A small spectrogram VAE, trained from scratch: encoder arch resmlp, decoder norm groupnorm.
Rows from block 8 of the encoder, named by matrix and row number. Rows with one number belong to one neuron. Each number is 500 + 50 x the weight over its row's rms, rounded and kept within 0 to 999. All counts start at 0. Numbers have three digits each. After the name is the row's rms in percent of the matrix's.
# fc1: MLP up (encoder.blocks.8.mlp.fc1.weight, 576x192), inputs 48-95
# fc2: MLP down (encoder.blocks.8.mlp.fc2.weight, 192x576, transposed), outputs 48-95
fc1.169 091:575583452478561487599457477504478475465372487462435446529515510552550502510444423537530563504463529455569513568485581397454409458516542506515542
fc2.169 097:491498532508531502474446452434576533505569555495516511497468483461544465516528547498473520325404526483342536450572438541530623542491469471485461
fc1.170 141:501463500540529541519505455560465479521453444532417496512411466449478472502484483494549550475697498444428515535422569460532450382517553498493385
fc2.170 123:480477498480506406470514421447474557441526575458466470447527539524498496515503479491533477462384550538490478420586447478519555523480454486537592
fc1.171 113:475546581483439552478542452482515562468523476423457452539477456512475434603530428562492560518497444540551480541507470475445480499465505572462522
fc2.171 123:524493394527548506507526563488517440543483502466541487469519531537508457514521529547466474462437572546376470407514532607488526498408438579453562
fc1.172 101:485626532504407587560531595573511566469423548362448532572542446583448532581505533500477491439484491462592490446438538406547530482551548490497480
fc2.172 091:478491440500491458531447473486522484563444519513620542505495491474537478465523445547519447531566523626582521573495472481486537467605500450501525
fc1.173 103:522554492496559517577463583484484566513444488465421527429587482543508526467508450513444507481483509515619551525508441638476517519570447493565557
fc2.173 102:546462451503583540567578497406552521448476476542492479511499466446533546576453490528532466463429453469547526507586464542499568467466460502524443
fc1.174 108:515543469542500568426544606479514511517613474517625471503458545531514491485412533453512489479474527510452514398431532454542577498581528488460514
fc2.174 102:493543572405450461494485499467476479479391515525472508517553582448446547524609477523535520515495465487566462537555420486463420505431488511494463
fc1.175 112:548520521393406462509537485452433538496500552444504478496436509553609482543522530544500478482496583437549450579450493476369493409555482489482528
fc2.175 080:476536537551529478446470456543527454482501488528570541509506545484514451446478509459565582474429552552484457434597427417647484598547543497496506
fc1.176 095:481467496474448515567496478511465506466520524446453481436498480546520567413449551556443559457453518467555524455558407607466473587463386562531593
fc2.176 093:554503532552566534446456508578498549617454507547532532524458571437473422522489510506447452410553434556471471451462574454512555464504588447548493
fc1.177 091:480512596481426546515394521584516544519480507451496467544584537490537516499530469549494505480459502447636532424500625477515336500527487467500450
fc2.177 094:573514401480562424434631528416544492421440523512477542463467525479523410492455478505518508489509452545540515520465455513445697539587487492479512
fc1.178 103:524559520442503500525457593433470503517489542491394543542516601435417457588518575560491420452475499534607457468384484543517557454631590463480534
fc2.178 098:510471610526521515490520401526561525470508487516551510465482509561508428474473442445519525619445532478427454475537431381539448566464477543521471
fc1.179 098:447404487498566510521484535477505486528479507514458528494422478438451436508485469548474495583592493555458422481413563419511476460469370532550476
fc2.179 097:468537598552443513492493527467435452451485455426525475479487498499499585512485549491539445437393473523537546520524417573482504503543621450363560
fc1.180 096:533528442525547519513364484509433523515480445462566410528460525408512390501498435529481540437497503499522541424551496464478417470487512504423454
fc2.180 094:512505572501551488445582527517487453473457605484461467485563446536430556523464558451519470521435499468559547462397418606493482460523516484462561
fc1.181 104:568484551503534511626517637537455449490470509452420436550522519454423433451539539477426472433523522384377577428512567447484446519411533504456433
fc2.181 089:520516516501519416511420506550568463507513503511565496494442451516575442554456427498521549423477581551409434472408577546501400537572541517613429
fc1.182 104:507565542437471560465478460499438495422446459533487484463473502519392448464474487483426471404499462544539452623455550529499527616445414380508506
fc2.182 096:513469467541464455524463585455499464607548603448435551535485507517489541558548504490556480501496550446526520380499399525486511456571559552393463
fc1.183 083:502470602497502501496536568595485443584442448493454491529625448482510483528521541464505507515482487425633571450511505475519435504460503518461518
fc2.183 095:448407492481498417534386460447492493435522488547496455535468501552449405472555480503566504478482544547446471560420524574462568513543471544650465
fc1.184 096:443508496534424610512481376616515483458446477399629520448481487502553554534520492473466525481493455494473517599450457398481419543511534454461494
fc2.184 088:576470562421689481459527543510533494517519521543454452539473528579518478405495480543439460370528533511472496319502483525502523466519452534483471
fc1.185 101:543444455532626409502498539430496495530428538466579452485484518468496542456544518473516514538585499466453524409540499484572500513548552518472445
fc2.185 096:494437567481492552470507471539523463446537509473484504527495513484480499497508544449495485380492492455503460553455508502422535418476464491557526
fc1.186 098:535550578455415615457489582426470497544453490487497458496544529637443457501523495482551532490533473472603465494428509475223443519487526557490510
fc2.186 082:431472415578463440504550453538437434576577485555506511429397526482550558511538516513460490509550575563572501526563462436752519504458500460490456
fc1.187 099:569457497518365524579496445535419525485545469388439472439535439521550435518512529504513554529497508500430467589612436540460470523546514555501449
fc2.187 097:489532447462523567408478562542472474598511524538463548569508569441464605565547399503474508413459496573474560443550565551477561509410542480471475
fc1.188 111:506461636544404527465417487598457491469535417402412447486434486476479459499481474484514534424466462489498541474602512514502415514415405425508508
fc2.188 109:436505328468505517494538496516544465441457525508513573495510555469417548533533533524441432533507395551569520518404486572515526508577517508487558
fc1.189 095:508532506539459501519517588535449459399521529442472500533514553525488511522546456437554548505578568476487557400353559518436518470531581521538536
fc2.189 097:493467448454519538483430443460528512600446464504453481480530445487527534585486612464459544541475440497464491513622461574532524438426402508430485
fc1.190 090:475510487450529467527556473412556459571509474502484509522437506503570543524547523461584518480466451533554518437472505433459488536529644537563557
fc2.190 096:405417556502508485492508559506409541459464556549588530517454531538473521566500531524391584466504565525545474640540446437551427474475419418486496
fc1.191 094:532468491452511561478426499582513443531538476499495446469535532387512421521553496568465530538512445503487532446462505583493492491579530471514429
fc2.191 082:479490453506518450481586396503519453469491517571550534455518459514567532504511476542583475499381525471476499450653550477558538476480484458540585
fc1.192 089:478498468499504452512486466518504611563399524487553449432486536469467425498470495519568463487515471513572343527500541460477484515513493551501518
fc2.192 091:533541551470552604479575436540507498392574494588453579517453443531518559482530544498475502503546495497485513530486464476511457521478548471523388
fc1.193 100:449553447540601448533424530490519530484536449525399493503521423450490491609429511482561542561452539538424451575508558523651546532453519554623518
fc2.193 087:499459506419585526439519490477477439540482534545598553499491574518523477492508447521461538525536471420458552461571489508404458541510521465482504
fc1.194 074:424511403508486496480501513591467517453502490523466461557491473561508421593571514480569487471543541548575458647530461457490466526499628471506563
fc2.194 088:496498616460513484479563543455536458487578492510505587434565517464491598474483479517438475502458472411495531460493578555492536503470371525478486
fc1.195 111:544484454489479474452409431494455496451550507479570495392552504471425471491602494552457522494456507461554560360526517490471585464357466524461532
fc2.195 107:537481546562465543515642462478520519534426509544539455547481493554522518513420522407571562509413487591400461515484518570522447525611519506465527
fc1.196 090:489430696517495434530459505506551450512516500526401510450510547523479513455469541497603459443506519581406480471408490424519452472566501497442452
fc2.196 097:431498344498439574527513470522481530502538466497499454508440545492540525454589424474485490508590481428568435491546517469544495454511486555501580
fc1.197 102:538493497580518501449514582444544484475529513493556575515495601555436586542517410555466496557545492512427489535527468468502440458550516498492525
fc2.197 089:493520510446453586576489470542487567526526484510542526523476477414476492477586618459578428450428479400442441510523497481545508588496532441559607
fc1.198 091:523542437505520429474487515563574489536484585622500448499405458520589531451554427544528542520436531488490571521406489504498506455519499501529466
fc2.198 086:597535570540520527447572483494459507402445451408513428518543490493572521529551453473466479433541509528472416369486583515572447564512514492401490
fc1.199 105:413515632514429430603497438487501416510556411469487525450462498427579498495507416457488519545453514478521412566514552443433429476456430563480484
fc2.199 101:497497599510496501443462587566447578543400479531468444466526471562502486573517490552519503501500590507429527558459447578411543501527500488515528
fc1.200 093:455505481532537545605475519513520625491553520553448498490518470563395553479441602564492556468476507424495417488379517518664474523514480604570547
fc2.200 086:485516570352451493428416590495483450540424533547447582484510494466536494515533522494469526559541443557436528564540480453364497476485483351454614
fc1.201 093:540531399445397585536410455476521450472515487463556580439474509499441544443532534457516462435585482501430440581561436499466504546481507553527442
fc2.201 096:447546625553500488533499478474521523529511522537539472563502544462549505506470495477418485505320429556407543471408513562552476477486475502486557
fc1.202 098:538501666489435466485509382489464511525473417509533500542442461546465448501426377437424522486518546494512485623528487534514456524481522447532505
fc2.202 097:527487409455527526517462434446559549405485519460523516517559502468421503603539543475567515400561474479401493450492473454459547476555515549446463
fc1.203 118:512482414485513620480572434506485546504559479500605514501584487494498533510484411497539559505544514489514539579488484439406494461467545549494511
fc2.203 115:481533429535531549501536498469501487551496462402487485541500442440426488489500498487464465483514461540424545548441505532335562499463496545511489
fc1.204 099:499484483483497520440495512493533469467516542495472431513498475513527497437503498480529503482436495527656473459529485399543495529530494449495512
fc2.204 093:482447530459495575524499540493486553535477397522525586467526488549469521482432461530511456521500443465492489583472515549438480473532521602494498
fc1.205 104:547443581413472462512514392429599464456522547451581510469502536485571475541524434438500538525571513502636515423566471523394409451496492521477459
fc2.205 091:416553521553616531499509478560464534682431426557459527542468457449455507530446493606511416513485500527444516525454515530385609495466413479540510
fc1.206 111:458512545597488465441493618534429458535440484438373521586507583468551466509533565499490447509590398503520527503499524562501578468452433603462457
fc2.206 110:507473445426548533527453477408550495486600512507533466474524443586440533570505477482499521528460510461471426485453416397471427639541493351537596
fc1.207 140:464512386472498494548537470481493517448477562537529490504510553460503521484526567493542511588490512538434487446501463644478527502470458503485471
fc2.207 142:508508364572579514504576495472429469511533448480514504513472493496477492518477501509492497469523529479540437404507490411506513509479461509532527
fc1.208 139:526476461522358462510531520527467502500520483508566531449509525483412534508584512487482554526548546560491528384564520555408473559504481453453510
fc2.208 138:468527408518618457555474470462488488482494565550451515493466515512437472529502457537498463522496454478432456413489441422376538472467488521472524
fc1.209 104:412479460402559545535530507447515540566537468675553494537506477442543543504478554513521470543522485502544424548493587520470531571491564502617486
fc2.209 114:515452640474567386434463565466472416446548494431566526600567510523543516533514530465437459421486489510368514449464486455489537552533497438484441
fc1.210 092:498557486476571544478592563506520434431593484519382534467515498481505458518520473492531487433473513473466545570476434488539466499485566488516420
fc2.210 095:603456484532500574517490434542520582519506489415544582621485512503537479473399477514500530435452495484472559416502566546507466554438497508515571
fc1.211 098:587478420577444439594594395414466561528534480558504371484528551480493489495507566519473460484503535421526461439546447475486421474490573520519485
fc2.211 095:472487592584488404511452499460592563481590563528561414537524435652534461461519566424547482435448473504359461425454521475467440522492495604506474
fc1.212 102:570403526432428464478501556535507464502423501474417485568520519477453525532501511452574555427476539565468493433472575506324517545494464510514537
fc2.212 093:428597454502423574511536427551437495444565507421525533525511471445516393535466487522480467446473518519504524502514422563649531554492467513535546
fc1.213 097:460485575488476537524459551538554523507510514484461530551479472535453494517565506480593431544470474504466384467533585486442568572549490465504518
fc2.213 108:532551517539489549500571413541479575518510541436514483503484504461503497471580488463366620513545513413504540575519555510547461532472555500487531
fc1.214 088:407534433507506511491492417428470490435478624623372567474524501515438418536466513433560489541617456473527545570563462403490544476495485495491503
fc2.214 092:529429588519479474445530486559617455530502489428470592470518486488578494529505515482543540475541522573474434459394541517556487542537452498482485
fc1.215 093:445424570517533517546435484524478550474463544505561504524578554424481454473505481529421475545450507496488485427523440492603584533489590625450534
fc2.215 088:444435472430503536504472391577507505496493516507617538449523463530533532527467509479586518462514558477488527449479538505448484477551464497548447
fc1.216 102:471482587529385482469438598507509512569502486584470562463446441495471580596460459470482480499567515462572512570502495488452514466473488611595466
fc2.216 093:474446547535534550551526461459524479466464455512508399597544493466459547401475489494462538472477455513433554538427578483503538551439504453498493
fc1.217 101:482459618526422460523517573540528537487423469488419479549478526501481549448546522591490512491506437523557548462492478475563486373493463501552544
fc2.217 104:505478348518534484498510504442518463448499518545512583475470451517521452507535458520542506553480443511510509488537447466416518577505436432432432
fc1.218 119:583424431531567572410502574420481535478589457626568529501534504560436572526575470470589492550489531489404455531521489483538609509478598440462569
fc2.218 117:549543577505443469566470457513579552525455511534602456491426528475570445464447470535416428528337512590438524535494586561552467508418509517520516
fc1.219 087:546531515496505572447473532487491494475531454525492533543613509506529495471531480502479492519492597484460505479526495460482430447589540429506446
fc2.219 088:527535560509562448599524468378550515540475538485579490557484487549479487476534574454468533504455378561422473572475506384505521566471406503467492
fc1.220 097:488483475526398575464548612428475521527457492463538454530542370540452532499490469540471431489458478497565495361559484473539544521458534445429499
fc2.220 102:549477496538517462516435486555493471481504516545515519455512571437549536483516496486521502581521577472673529551418518637482467398513500521452528
fc1.221 125:456458523465439556463545365455484441550484559522528521512526456534474511566478513603531504489432481459442558424484484499494514464539507535487472
fc2.221 116:486531437466487513532507479465483509420569499579531472536408518490515458461498505440523601572536502543511477439485473545562479437516531494541567
fc1.222 105:512554382506553398545511498535523519467502571503483513502467504620495600464491477403494554478502509544466548569600491503471511540496455363486489
fc2.222 097:516509579474463554476472487534475451571502437490506547537575524378487379455555511581496486557474503487487500447427512581544519454455536591510380
fc1.223 118:495415564479483467561596441567616412480481404488532514567502530553451481566465476481481510552560572541522443526405482518480518558463530527514471
fc2.223 105:492596469462521530482465551480471529537604455492439497489524465507422464500579560518562471578466441435462535427565479463544542489569493436539511
fc1.224 118:490585617481476496554456623516471554539535526568435466431487497421493526514574593526590541563449484518503480371461567556616518477466463528533493
fc2.224 125:532462420519527505441576530525597516464416457448530598519482475544391472523528470456503514462537433510447531592502450520371463493474529487461478
fc1.225 098:534466436578494511454525503448444511541478489489401521487526436551485503567606538457516505365508526540533553458518501485491521424418518545468528
fc2.225 108:446571404559500497478470481608550406519585516474449507531432514407486531465503378615550498484480404468530510503446458537503492529552440457410447
fc1.226 102:521501546435506526559526618496503418483552513504636552448447496532461514561483515392413524472415531577551455353560497530406435503526568465510546
fc2.226 103:438569472554557556434476485507415462414453486520477450576541523471543460497483496512559560536535492493469568511517547472403549396414442475492473
fc1.227 108:556445563481506528438543419470420448553416445448504433505487454492458489534518509542490513480502504474545461397563482467525494523520432360503521
fc2.227 118:376474470521397476504408423501526617461538553524415555496525569502458528441474511493510491481512534523507438512436534575512557417533531570476521
fc1.228 103:485577478497495498575409578451505485549491480492437504474540523516491434412540462483458540422481428520509491611489449479454483550500457639454452
fc2.228 097:480454343467501469482602503469522484511539433602499557508451508520513522476472501448529525555507497507564433473543453457554487463498504451523547
fc1.229 099:547587530479515435448478529521456497502476471517613502499523456514509448554540544486570527505424530490549528517556432490513533504545507480501511
fc2.229 092:469449419502398545551555548477538502565458509570472478508438510530472548494447494481463505544560486545438434562425520472578400541478525533546495
fc1.230 074:448386452511605441588540565596489532545535565544543541491367562519454523493556483433484516541571530465469553554505548550500556449450545468542397
fc2.230 082:564526521468444496407451478503532511543525500475456544522502451477591448495487450510441473491419494451456516544472536444481461548470336513585560
fc1.231 088:478555475586546529594501522412482597529499483496413520546392512493469529479454414480542527423616453541539510552503422542616526455510447532533454
fc2.231 089:504488514520544486488528527554492415573598492469571530583542460464554452507487465559479579519402495462531591407456516485459557571560535521551425
fc1.232 104:475521604474567475488524568451516485517585524557563478499452479537581542592480448406466461518569488535437436493672470579510475508511579505595565
fc2.232 145:570463371532439506461457416470504488477464565472560510528577444470491511475567538551504547504333477481482537536379583535512537545498505578500389
fc1.233 089:548471489546525522600463423474489506497503519491400470481492511446521489469542507434495527511470534496550504468506458562461543529468484508518431
fc2.233 092:524543466555572538511571524520530482486534421580493500505443528408560475558460511521418499501468421551524556545459509504515439544422489377562533
fc1.234 101:524494510492546571434550461485548437410487443461486510584470480438447501495433491566458519462595552516479471519518643462525548440450471351481439
fc2.234 098:529518443521441421582462496521451618554485614480588441459498475475612436532570459483518513480414463447482517462512431491507440566534524615497570
fc1.235 096:553578463466463443439528481533486568549564538574374456525498548495453612532494452561554550513506476521605476369492470513470551481468547431454554
fc2.235 092:501492480489626566511539542495537500501514449501562491531558543521521441536516431475496489482566503488558512420436457416494484482474475549492453
fc1.236 106:547535510522640492515521566443443522532539394422518563487504534526563554454554533491499473362514464464485535564553430593478512479463469501464498
fc2.236 108:449439502526512456516548497502498485494487543542415441543441501511529444524497445524583531460512518465544468488482540538492513454468479510496471
fc1.237 084:476534542500489439417379631504456515509537403558454453525458568438524498510504472595472489488387491524536526509457462596485478547440412435606554
fc2.237 094:528479524478511583526601492508589468533491521434497506481610456589476534557416473434518472474651534484547487431532487424555569463496518511438488
fc1.238 085:442459473552444507558435516455428573516510473524527431505538578358482461586462471568467498520536476448526462568611525444536554521494455632498558
fc2.238 090:494421546452474539479656477488540482412515561416524523471399447625495615531464452440486518427474536563507490477431485503493440567474528468484472
fc1.239 095:538505531537526432484593493520497514500473513376453510554440510510382460526406459554534556569606440560463550425509421451522477546548454522484503
fc2.239 105:485469410467461575539541432505507516522525473568483430460472447488519583498499556502471510509450559433494504476615528496514521433500514468587452
fc1.240 083:559452753488508506477538623499509499460417498503427516521458454447447437573530502485524439531506491534549445384463533485507467524517513519480444
fc2.240 090:397495289576528500511488391562423449560496547426476517510532546521442548477505498516448520475465476541448599560540478551488422540477501495468528
fc1.241 084:607599523503556536475520530472556476471584509470512520527582575573536577459604563552441448562596498625508414469566519548526497537475506447522469
fc2.241 086:475574522475521514507458459499431555551435564507543398533538403468459418476465531455548519569494504414508491553464488460509533460572523466559518
fc1.242 079:498448473577516417569449462428557563522503453453464491528564492558564563563485478510407544510494430412562475484538538508520500616509430581501470
fc2.242 078:501580422564489489436536530522545444488513574663441443543456379484540456549393533518529501554547567540535510520513469500465427523416485420542531
fc1.243 096:422554548456416501541411433539534575516458551439488457483598492476498542464468474467509549540570547564617553528503506435354522487509525487521457
fc2.243 104:443424465508469411513555569502518519502482480532524513536470535489484452506490500549582402498518516416550425486471560468628498443621475526522520
fc1.244 114:462484603557457499538455450474443528486515466474520564501507451470454568561477426491515522489413464481576566500554500509339551581445497512504553
fc2.244 114:526472355472355460530566540397516547493482534525560455491492540580472462482527516472508546497571552491609447580420584462671505490566520607484511
fc1.245 073:571552539544546589440516500449531479534543467587461401491629472443569598518486636495442474433518495456591528596541423549515413518527523401524479
fc2.245 091:484515513453482443501444524517501480511483552505413457460449515502537457422524423470530537551524507552475460454445498421490486533480524537509515
fc1.246 110:526481458455502403511488511496485516491547506505443516486480483455600462518559465525528528443555480496531461617442525447617426483486511525521444
fc2.246 117:510508447553534510514515453510522482464543453628490548507529474570492523521445484482451465505503517466653555462480408491441582505553509489457606
fc1.247 115:470407572522556447524507554522450532479608556587465551496522458466564527438498536422471444445569436503474464491361564515498492485527540523511476
fc2.247 138:533520511536540546462563418469514485555493551339521507554492484576510504543461445554438490414390566545369602446619483454489498473507461533555465
fc1.248 079:517421490511517600478583519493438502550480476507476470471558457499604588553480480494549471456491556535643552512654517379462565554550539439529513
fc2.248 103:404462540486432462584502570467520465423538442409455515454474533513463513521442477539478527455495432442423389526348529491498470579431441521478520
fc1.249 085:438502505450583454553461547525605536503588494455508507442545448534548502509530489448547513601601497539438455560415481468445483518528541550463513
fc2.249 077:463423577525484484568518545442458430527374481468522459516501475503483491556441476473452532497479500469475515510587526552550461418544422481494482
fc1.250 075:475437529511478490428561563521467489457543554491513479493484528577428439574538491528530501483447526567530487482554454561516496472481575563443482
fc2.250 094:506603509497508491540489467590578525635460464529556575532532458464489468424472485484419486537557553462486515483513612451484578467487394401568473
fc1.251 092:447453428404517472520506494403545513535530547420548498518526371479578479529489447562515506447488451478527576527493512467469493472502500503484484
fc2.251 088:508506553488508497521489447506537462523417460576424515577561464501551475565528482460460478551469477431473527505550425509489529551452448463470535
fc1.252 092:445535569444347556484529539566498525483545398382432461531508492491462466507490479539530436512422540485417541546517489504482494546367574587509553
fc2.252 113:527489437505535476601513550407430499465581552476489469554540538482486543547513529500485520436551499580490581463511458434478576500468475389512471
fc1.253 093:526531571515554591606511444491521478545536488430404487503502518511432557494475456462474477353463508464529510498582461529498438525509446543443507
fc2.253 085:490457443536517378422413548475510448414481483532490506425479585494524484491425524474493532548569518595489411440443515468505602503524494446564503
fc1.254 079:530564556502460405583421552526500538490427492518451499552506549539448506509499455529493493465531440543504443480394508458518433518496509443449501
fc2.254 096:456494411509445522497441513548497474488528412517493508590497469517476490517497552472458519548472449489538509510566522525437602456520509511554474
fc1.255 082:562660569565546502494446503522545480542406548479480543590523463605457505461559531438499547496487512436542494512522510579487508390503527373509386
fc2.255 095:493623489482460471468508543473565399478540562560468518557507529504505350510584515553498471541484500552522470455542568500510472508477450493447414
fc1.256 118:433513460467589481475589514582506587491607487518471489492435533498550513493490558499626447528521563479357478504488555514694606530553449556549446
fc2.256 106:424508400500315487532542446463504483499430499459557559460490421452531484564611499534424507414476484531655458526492540496697467493450552515463512
fc1.257 091:569412533484489491466573524490421536526469510447501566537431491569448471492619477484491437494561500531446475548542571464484509588504517502469576
fc2.257 083:559528468421529539477445463495594435445542454540536483412485558477496582533376492500577450429532538520491570403526494509448505541473528548588462
fc1.258 121:518513643492399549500487409488375585494411450467497501502514494561503475513520466484505549514467516510646542504508547515198448525458525543493466
fc2.258 125:535464380559415490562520440511489477503563539491548465472492498503559466507499468493534462481550562501719457491504511464814465520503520470477518
fc1.259 080:566549611509411560543458418438571429521558531472474450504514477489485552589489491447539497550401509484571536491608445521492545435482482513517511
fc2.259 083:432455471547536494437492473547519494499498463496478538462490480468434443408552475512433498527579498531473480545431538487497479579526561535569474
fc1.260 105:473407606467390526492630520507436530523436489537387470548478458447536439529526465506560473471513534524493425479473570402505500465503573581457501
fc2.260 103:512559460520516424564479542471483555366564513446402579511446548504407525480492588564556555520522492477505440500477510482526484479519445418476556
fc1.261 072:515428456515364528510440600570471464517478523447454485590527487565490532491475415439470494456525500453511539438471519583516495500463452495457473
fc2.261 076:556471437449504399544601347577525537451482464529537523460533500432470405474509560489422489485415491488495556477529552461478559555487522436564513
fc1.262 109:458488639529489451551547462486505509513492497398496498504480509493575491455443394463470482522446464525596509479552511393486386434476533582448532
fc2.262 099:532447410406589609484476404503494532490483519565448443421525477537472531512496541512477433557470588479471489429425516589487584520508526434590539
fc1.263 082:437432576502542418483480557480429554566510555519528450544490498413457502554506475430465565465520442524468534541388550485499618610491463664511563
fc2.263 081:536436453515394513499552440493545426433532398439547560420435468510512526572453476499504485558503503551498410477581576449520426460520481416537483
fc1.264 102:509591611413500473463458649484506547538546577514441537386485510467520523560539540519556502542572496545535550365555517512499549528512532494546498
fc2.264 091:509459488601522545531512570536575410526434479578549442553497464485481508443492532504487564553455495453498426650497518524516436509447474511517524
fc1.265 110:537449561458507500518586551501480445523508541509549491530517450536549507516422496459471494534605576526513454536568629446520465554518616496522460
fc2.265 113:492533420507552503481403477457575552556494474566547439474501504484559453523543538582588471506424459444507515489327373581510522409463518504540557
fc1.266 097:567497440601473507458574523515394508413474459412480493516500488520474470454566477497466488532563436534519469481433476446482581554542449526521445
fc2.266 090:463473529478521527537507448447564497553530561558531494463487515454529461583550531447555489478369555434500529499519565497514494586428511386490544
fc1.267 102:479533428531627523433525479592471517541407567500449501496438462477615490461449440509505514511541503544479481582498531487601419467502565562466565
fc2.267 114:465493383463384446553507554484462520462576536562445454483650453590446496506542497486546431475449512578570527461465420494561525445526404561503497
fc1.268 096:521509564488531451484475548534516571560443502512544473490527484464539519522456471534487524474572488579531531662498459606538517524523483518460486
fc2.268 090:554452490482606557374555400463469494487553415508530511485425534485537498413543513469540443483395437402491447414511552505431468439526560487538507
fc1.269 085:518518601517495554466468548469464432491563532579536513526519503484403491541425417577490509585537519538428487493600481444511569510471444555489535
fc2.269 107:526479502498588511465450459491504515446431421478541448522519462488555525518530468449452491499487522495499455442410530421523454449484532417514408
fc1.270 093:494457615474543501553559551492450495489469597492543471514544539423524566546494596537525387529615512494483503417482476486491546533559512372469451
fc2.270 103:445552434495473484448355564629513464509514386538486603471438542549528506509467510517528557476497462593515435548493539524546434448445556597499480
fc1.271 104:536493511511496496512499599496485489502489523501376528509485534501456549532536579497542479520506462460388467539602497548564566437485489559535537
fc2.271 106:429483448448460485497440428617554495530569526450515499503444554428483441568457525467509549482427450478503553474510571562446469538379503463474547
fc1.272 105:475432493478507528547563449537410439473492517536581460487584539533437480456516485468484522443461481408449476515496522387504478496419507586509475
fc2.272 104:502558500475523487490432517365597537492429440478441553549427417478548545534440529445544479508506536576461481456457517600501494464608510410447458
fc1.273 095:566400523420542550499450524448530525524521432502571483571569460499651444504413546528478446549547586434564476460517636440490444524514516477450521
fc2.273 101:450512482502465544503487489517473485559431493563534556544523527549532596490574407530499491478492528462440456546499524561531569441477438598455407
fc1.274 098:620460463455477457543484446506465460554538492513512458537557499496503432504481443499501536453457528437444476563423490425475411497418392542519430
fc2.274 095:388554531494455426446558528575499465439456476513486515463407490474441463415572499448471472427547512519463605386562495574465528600514577456573531
fc1.275 083:498553592510520524442441557479570479522533535489515463520527607462471457547454441521452482430478499469548533515379445542534475532541478492630473
fc2.275 102:489479470447509450488455532409453491440508461501478450476501459548589509429540555466595519479580518474523533569563514436496519543412504568408522
fc1.276 100:532473460469377489549491541543493482496505518470641508527446531461512565457555500494534559498465515519520507489521491580391526478529497465425460
fc2.276 109:467503468511604563499434500472478509473452471455436531515422534492456474490464472507428501487623486449380492417492479427385488579525473528463504
fc1.277 092:495426629499430508530553489527462502514415514595392557586425556491438445583445523409535453500489500548427493608523440447508557606550504471383612
fc2.277 093:537503419530594583538401454480500532483595478440472467516508504565486535461481507515445546515446407547487481386558586512498484459510431489592485
fc1.278 098:489484674485485511521463547497467515450593494470389462460387449537511459487469503551583441467537483535496529584622528479481553510517537628476525
fc2.278 109:504445425507473581517506508490581556562473529485480461505498592520496504470510487507395545518517507489503460433443482498512410477527473396444476
fc1.279 098:479533546444550485529546489494514412569545484570480481467489488503541518515473452495560522477493523483533534564476515483394522529639518616460433
fc2.279 087:531484490528478508480362549541481488467563485486514565504528548516463464504493583567467573517511410499435414495569430445565467488471482478489558
fc1.280 096:454449531457562524533497458481533497492487538398429573423487624512423522549426525514544447456541470566500629460551539536481515537571452406479456
fc2.280 105:454542554496434589493488529520434491542559487496519534422439416512458505610560507556518564551475547543518435495607544486534613459478517499529501
fc1.281 104:476457672539543492505500427645438457445486498513505500478451482466491535415446559443519464490511513609539489492458435537500523468533497469389517
fc2.281 109:487476380525581526524471563422527591575543455447566526548534547483531507629513489575442452480513489573464488538422505455473537474533448491595506
fc1.282 101:521455557532599454499562376479464559494467560450515538486493562498439518437536546446492517498555569539507552543460542553518474490467544490513478
fc2.282 112:463595452519478576494528512505561496451504423483457444556452384495506420560382448516547495581470441485429485472576474498517578390542491548513520
fc1.283 117:441520525528491390495520538475436474494467465458449548545529514502454502534423459519497463516433482481578535469581530512463452531506505540559535
fc2.283 122:547567477507609635602463521530522468500499502504464491560396495463450545438562459573501456471513508525487444522464441578496499474543443469535634
fc1.284 105:423481478567350462541548537547473477465463563447521418471499587442517603550558579556511604451498483443444454459448487513506475515496584500442476
fc2.284 104:643462543425508471490441539476586462489490481535523566500395458548475396532498508483527397474535489485536532525560545546526527465543448473470549
fc1.285 103:438484475467657414565504437499504538492575471462538549480568479511556528487586550478559497515590609501500563432504491389522573453522527572484486
fc2.285 101:493456425504475535482531494441455541524509590576563407481398499433515507461437487430566460562501465511548482580541480604585529493465476488551543
fc1.286 072:490472579462424536514413567512452545477491523511489487554430432532446436385568525454511513499636546523465509540473546543452507487467496601520508
fc2.286 081:603584457532500427429577495551528520573531529460557514560538525463477563553486438452464541512404522482456513453531522469516439431468517461556478
fc1.287 112:429383489552485513418530497497571508577509517309457540470511456389529477510460461595513492439552526467577485490540537536537531587500500485420467
fc2.287 099:483595601412474383572449519482399431395438496636407564533547568579498563566502525460506494492469541517426476521497478526409449500520478502507559
fc1.288 100:478497612511516514413489501487493444466517530451517531463488508463497503419480550543540458599558482522475542414455520510482566475517517462458524
fc2.288 093:548492448451512572523471444459512553545517501516491524543483468569462567594585447505453534517443536515439441532575516450498472588543516407569515
fc1.289 099:515556560577488490497496446519494487491560502566458556461500494467499542508533545532574512473546538545538534609585543547500573409491509574484532
fc2.289 102:536516537486602561462513394548520512505442534577532523530519446519506433439434460449471463527474471467428518463435497492498501685526542476504462
fc1.290 089:456480558450449422528503457468517536483465475435466513561472486574490445434505477464498476452425484503532467495513574501464446594566530431564532
fc2.290 089:585504500540554491458447456468480444482450460390526488448482452481528526498390587520470482513479546415434508483540485535462581536401528486372538
fc1.291 081:489510494450598530463480504537440419451387441566461543560583478577489478531557505466532537475483531518519551494557578482503536391491650479486451
fc2.291 100:514589555494487457545519560540509499541580584506509516481536481497446469468523415473515472578511531442474480481530504500510491495472323445484464
fc1.292 087:522532514545494391600458572577513531492499540474553549394568499481450530399438523508444440456434459450515456504458544573489398592493512570533496
fc2.292 091:452524530441425520518527458427383541529521447510463510529494526405500494441520458532481556581560552477494524537581491453526511485493473405526466